Weights of a small image FSQ autoencoder.
Model: 2.81M parameters, 32-pixel images, encoder arch densenet, encoder depths [6, 8, 11, 6], decoder activation silu.
Training: muon at rate 0.016, 11100 steps, batches of 128.
Rows from block 2 of the decoder of a small image FSQ autoencoder, named by matrix and row number. Rows with one number belong to one channel. Each number is 128 + 32 x the weight over its row's rms, rounded and kept within 0 to 255. All counts start at 0.
After each channel's rows are labels from the 100 images, of 14976, where the channel reaches its highest value: "peak on" is the class under the peak. Only what is clearly more common there than usual is listed. The data: seven-segment displays showing three digits.
# convs1: 3x3 conv (decoder.decb.0.0.convs.1.weight, 48x48x3x3, each kernel summed), inputs 0-47
# convs2: expand pointwise conv (decoder.decb.0.0.convs.2.weight, 96x48x1x1, transposed), outputs 0-47

convs1.31 [118  98 201 135 159 112 117 155  90  68 127  98 124 112  91 142  67  90 113 134 107  61 156 139 138 136 116 126 184 151 101 171 166 139 132 118  99 127 102  45  93 168 104 128 129 113 110  96]
convs2.31 [167 119 131 127 107 103 138 144  90  78  85  94 133 155 173  72 135 112 137  92 183 146 110 143 103 151  79 134  74 150 142 155 127 104 145 163  86 196 120 175 174  94 100 139 156 114 172 207]
peak on: screen

convs1.30 [137 142 140  87 140  82 127 153 135  90 100 156  95 119  66 135  48  99  90 135  95  52 143 141 159 128 126 131  89 168  84 184 154  97 105  85  82 142 120 100  89 134 117 157 161 133 117 136]
convs2.30 [ 97 123 115 136 119 155 123 142 182 107 151 126  58 174 157  67 140 159 146 135  99 137 135 135 106 102 197 202 105 143 139 149 176 115 139 178 146 124 207 113 167 183 136  92 121 150 122  97]
peak on: screen

convs1.45 [143 137 144 115 159 106  74 135 148 121 179  85 123  99  53  80  93 104 159 141 115  99 145 137 106 165 107 139 119 178  93 141 139 131  79  72 117 137 126 143 108 192  80 159 130 148 186  83]
convs2.45 [115 159 152 123 159 117 132 154 148 171 103  96 141 236 133 159 104  80 124 187 138  94 100 178 150 137 167 162  79 120 143 132  86 169 158  75  59 134 119 155 102 102 133 127 118 121 163  78]
peak on: screen

convs1.22 [141 166 168 150  97 112 107  72 116  74 123 115  81  97 112  85  33  95 158 124 111 128 138 123 152 102 111 111  63 111 140 137 119 111 121 130 149 117 158 116 109 195  76 131  88 152 119  80]
convs2.22 [185 177 146 136 160 132 128 113 137 135 128 168 165 148 187 138 179 117 123 187 150 120 142 154 127 110 133  92 132 110  81 101 152 113  57 127 139  43  99 166 111  74 126 135 168 151 139 115]
peak on: surround

convs1.42 [116 176 158 131 104 169 135 105 135  34  95 158 121  98 119 120 113  78 173  88 115  99 127 131 115  97 105  74 102 167 108 194 159 144 101 124 144 136 150 147  42 147 131 144 108 145 133 115]
convs2.42 [125 157 170 107  85 125 117 170 117 163 109 112 155  68 127 104 109  86 139 125 148  92 115 130 144 159 144 104 154 133 184  98 135 144  95  70  86 128  89 149 139  79 131  78 103  94 135  57]
peak on: screen

convs1.32 [156 117 180 101  81 138 123  96 133  86 150 102 103  89 108  96  64 118 178 130 112 107 150 172 158 150 118 178  78 109  90 129  96  51  94 150 104  55 153 124 139 149 129 112 128 108 112 119]
convs2.32 [ 96  75 127 120  95 162 105 172 104 113 182 120 150 152 129  80  74  49 101 140 170 119 102 117 119  93 121 121 127 159 134 185  71  73 124 156  45 128 150 104 118 117 116  46  68 111 197  90]
peak on: surround

convs1.17 [ 78 138 109 122 102 145 126  87 152  87 111 116  77 109 126  79  96  69 133 122 117 104 167 173 123  97 123 147  99 123  78 125 132  96 125 217  76 154 158 102  88 154  57 143 130 126 151 128]
convs2.17 [141 145 103 137  96 139 114  76 134 127 105 132 115 160 126 115  91 123 158 139 141  67 149 145 144 155  82 139 159 136 116 160 155 110 124 168  93 156 122 128 118 179 129 158 168 163  51 151]
peak on: surround

convs1.10 [187 118 144 112 115  85  99  75 119 105  92  73 102  68 118 137  68 115  92 116 113 101 149 134 177 127  91 158  84 154  94 172 108  97 136 118 165  93 118 144 135 173  73 124 141 104 120  78]
convs2.10 [131 143 120 117 200 175 156 110 166 155 119  98 131 155 170 167 111 177 140 111 162 135 128 102 116 177 116 131 139 149 168 135  50 108 151 144 153 102  87 118 110 153 116  99 131 153 148 151]
peak on: surround

convs1.39 [141 119 182 132 113 182 100 100 101  66 107 108 135 136  90 105 129  93 148 114 175  75  91 130 101 122 165 128 142 141 125 175  91 151  83 110 111  29 139 126  75 167 152 117 145 130  98 133]
convs2.39 [153 152 120 155 123 195 110  87 114 187 133 154 155  96 113 176 128 162  96 139 105 114 135 117 134 165 170 126 186  90 146 214 151 113 177 107 132  86 111 133  92 117 155  82 145 152 112  77]
peak on: screen

convs1.12 [145  95 164 100 103 166  96 135 126 131 106  83 109  98  70  94 108 114 169 166 121  32 164 143 156 112 104 133 138 166 102 140  80  83 123  77 138  84  77 114 103 173 160 140 119 137 126 137]
convs2.12 [144 133  99 116 165 196  39 133 120 137 158 121 109 154  62 164  80 102  79 143 104 145  92  97  86 120 138 181 107 151  97  92 114 150 127 181 197 151 159 115 130 148 176 150 173 119  93 155]
peak on: screen

convs1.33 [101 149 119 107 109 135  87  74 158  75 139 106 128 112 128  73 108  94 158  96 121  93  47 162 134 112 125 146 100 174 126 154 121  90 156 108 132  94  63 123  97 189 113 165 139  65 130 124]
convs2.33 [112  78 154 113  96 106  98 173 109  60 136 139 130 128  75  97 109 139 143 180 116 100 119 132 143 178 123 193 131 105 174 125 120 157 117 148  98  90 160 122 109 159 124 142 126 107 149 134]
peak on: screen

convs1.15 [167 152 123 155 109 147 167 109 138  42 123 115 121  94  59 108  85 119 143 116 115 170 110 162 118 145  77 141 142 200 104 124 119  98  97 129 127 102 111 125  45 168 109 149 137 114  87 102]
convs2.15 [127 122 165 100  94  81 121  67 196 101 189  97 132 169 102 110 136 171 131  90 161  79  80 126 105  92  61 114 109 116 149  77  92 128  92 139  68 126  77 189 160 148 111 102  67  99 144 101]
peak on: surround

convs1.21 [142 141 118 132 120 124 129 102 153  66 120  74 106 133  74  76 116  52 171 160 177 141  80 121 124 106  78 136  88 180  96 144 134  78 152 104  98 108  86  96 139 129  73 134  96 132 137 138]
convs2.21 [118  77 111 151 105 103 107 106 148 186  35 116 164 123 191 121 141 150 137 120 158 112 134 137 139 128 128 101 122  73 145 124 124 112 126 165 157 117  84 115 125 125 119 150 109  96 173 151]
peak on: surround

convs1.35 [114 114 169 155 129 210  79  98 104 132  81 100 160 151  44 107 110  95 141 127 131  70 112 141 127 147  98 130  97 116  94 127 126  73 116 130 103  69  97  88  96 175 155 154 125 134 116 141]
convs2.35 [134 113 117 158 120 160 102 140  91 134 125 130 110 110  75 104 122 133  71  91 122 126 125  99 182 201  94 107 142 130 185 196 136 136 168 145  76 191 163 114 214 107 101 138 174 164 149 194]
peak on: screen

convs1.43 [137 157 129 107 116  96 120 129 158  90 144 130 114  80  82 113  82  37 195 147  99 126 109 136 170 136 117 116 144 114 100 128 105  76 132 114 133 125  42 101  77 161  95 152  96 115 152 151]
convs2.43 [124  94 157 148 125 107 175 111 164 115 150 118 150 127 152 135 149 108 170  75 112 156 106 120 180  51  78 113 140 151 144  79 132 121  91 101 144 143 126 189 111 148 130 104  98  70 110  63]
peak on: surround

convs1.1 [132 168 156 121 113 119 125 103 126  78  77 115  91  93  88  89  81 138 114  94  98  72  91 161 150 160 141 180 111 149 102  97 159 103 138  63 146  97  99 103 114 186  99 149  69 152 114 117]
convs2.1 [172  89 122  99 119 121 166 125 115 119 108  82 104 106  91 131  75 155 150 112 155 128 115 133 116 153 150 169 138 212 150 174  82 156 162 185 140 180 167  96 129 134 110 147 144 113 111 144]
peak on: surround